{
  "cond_dim": 128,
  "text_encoder_activation": "squared_relu",
  "text_encoder_head_dim": 64,
  "norm": "layernorm",
  "widths": [64, 128, 192],
  "scale_shift_norm": false,
  "beta2": 0.98,
  "epochs": 8.4,
  "weight_decay": 0.3
}
Rows from block 5 of the denoiser of a small text-conditioned image flow-matching model, named by matrix and row number. Rows with one number belong to one channel. Each number is 500 + 40 x the weight over its row's rms, rounded and kept within 0 to 999. All counts start at 0. Numbers have three digits each.
After each channel's rows are labels from the 100 images, of 14976 (inputs lightly noised), where the channel reaches its highest value: "peak at" is the part of the image that holds the peak; "lies over" is the class under the peak. Only what is clearly more common there than usual is listed. The data: made-up road signs on poles. In brackets: how many of the 100.
# convs0: first 3x3 conv (model.mid.0.convs.0.weight, 192x192x3x3, each kernel summed), inputs 96-191
# convs1: second 3x3 conv (model.mid.0.convs.1.weight, 192x192x3x3, transposed, each kernel summed), outputs 96-191

convs0.69:556457550526513501505456515479537488478504487503501449505484492480507543470523552527481489484497516506583506503491484543557387497540505502500546490538456525465474490566499467512504545535588481534560534568497467503452568518487540519476439472515531457468517488531462471481491526519515516474
convs1.69:544472467533518474473567553449513558506482482487522495484477559493489466478453482486526471496495491485480496468478446499533578481540506501466480505504527524480534488439496522497502466491465506480565500522532519532477493517527471443560470545478507483514554588482425502480494566454537537477
peak at: bottom centre (79)
lies over: face (100)

convs0.127:477510569515515547518535559512467534594492496525533523511517516491568572517530495521523470471491498522495504495468513512524491485459447489475571507512477558502458548494555489536447472528549494512520554544554484524485451575515506475551471500444508544505541532579572534552505516546523488472
convs1.127:477569410493486495561460495523531491431547538477491507504506553574433493522530499444518643516504505488535505539563509546455500500559556522463429476503525478538505464545431513515502515507486467513480465455427513536550544496486569524462569533536489506503475488395527492518457521506507547579
peak at: top centre (58); top right (36)
lies over: face (95)

convs0.27:480445520489515456423483464484514454494529500510425529524462483469547470458516485463459468454507470463498481526558505508411476477467485494535527547525513549528476498537482435382529466470488499543471483513464485554463531432533478465509480533452433415506533478372506423446467507475515560470
convs1.27:475480421520481450476529449401485408498455477518462481495563480535472446464480535518489497498538448480493494446493519548498457530526550477545556491458561540517547498478458505471502534508515509542536406465516467490454416518537576510514516504516561562458485473505473511495443469562534451503
peak at: bottom centre (83)
lies over: face (91)

convs0.45:535478463560552495436472573409531456428521496471574466474511479518489525471555548516439457486510525515486484553553468529489475506541547518527532497516469550443503491483485407541470562490525540538505542548481528514529507512528553442532530469454428494516504549393540474542400495506581542520
convs1.45:494425568423464573508501470582510532574491496484493515533543526490530438451447520516476524500450494488535547477419528448481503487474488485516501501504540481572483482459571472456516499502492551455428432436512514541450568494582512553507465517548559503535481529482496534480486557478411437527
peak at: centre (60)
lies over: face (82)

convs0.190:490541615555529453525575506514480479514519458523510546450482496510498539471515524465507472477532550552505456520492521475539531490571463502530503529505511564522471561504521518491471521512579506484498499606493422532459451625526459442523493480516501543498499480543562492526503473575509544502
convs1.190:545503433434483528502430500514565500480501552479512442527493512466463513514522500555515634491506487478510527488533477565465506508439537540521507445482496512488528435495453488543513468486463449481535548450472548509597602486490574502482514453458465505538494498488449527471510563430485513458
peak at: centre (67)
lies over: face (74)

convs0.117:558495554501500567537581548445516479542475462520491557455512523530530501473473509539537520521520574413425454512448520534490455537419540554576469484417510491526462532567553521520580532460533497536525445501459475532484541471527524524515507524530508560513484567559535503524511484490442476532
convs1.117:436494494527503422437490516566485519453522542538507432492507514458484534483567482509481516504495462569524551492618483458538506485542481473460530509543517521451492449434463438458495463519470522453488590524531529486554532516521428464490470534523520515510474468484491455524455527490530539450
peak at: top centre (50); centre (26)
lies over: face (69)

convs0.121:461416510459508523508443463547518519515458473521441482524484491500478473484438486521485478483415441437457488488470461505477463556431505427497470495507548554544468450491470471525484450482483493488456486508502485405370530458513489448467462465486529515452574539495477499553568455484488489515
convs1.121:534524434525487504517534545413471401462522502470506519448523527476562471478502522474479524484490530529523577491511475534432540462572530546473479501497444451448514546476493551438529518511542546505519519485494485464595457518478519537484446535533490472501455482465451465340612514491503508410
peak at: centre (83)
lies over: face (62)

convs0.3:461485546508471478475504493522457500473510458483464520440450480517508499516437434452463492429479426488495515491525529477462452504575490495566517536516563494551446437488507447418528484514503499438426422495492521512481514501476447460485509563474463463497489535466468462482437511445509580449
convs1.3:477502495364483493496474458468534509476478493512512454534565472493451535480541576469522526505488495527527501478468496563522466516466431550494540447459526476494538527485483529476407387492451500555473561510450445469523511467538560524518547493533481571519527457522509493491491489518472483467
peak at: bottom centre (70)
lies over: face (98)

convs0.37:524481544386493486492531503536537473513439453501444558444477512492498482517494505519535473591561497553475603495541498507516472519477561554568469462525515473546489482463520474549505494552471453437496493503440525499466504472499503553591485554484549410550506484478568479521484548425526514430
convs1.37:467511390582533468556525460470458507468584563577491476554520469514544467484510492417463498453535495475447442538525565442522471509546517439464496549494463506478532538550463455527483482509482563502461501504575455527484479511505528429429523501531495580481499486488442545525479475537544499510
peak at: top centre (86)
lies over: face (99)

convs0.4:484506462507484420483469452483486524440492463530482511488542472480489482450502532489522437498540454509567510424418498511425482469375506472542477424509460540496485494456473468496464510504498537492453514442520497509502460503476504506492461473520456434445507497497485487431494505481461496461
convs1.4:559528462436449542485543498494526517524543503496480507463395552456523578503496486424540513503504524476497472539500427461502495510594507520459526547526478458454543578547513527501347381557515509523486477493459489481491539497549473484495554546445505502526444547536578502476448569514495498495
peak at: top centre (93)
lies over: face (100)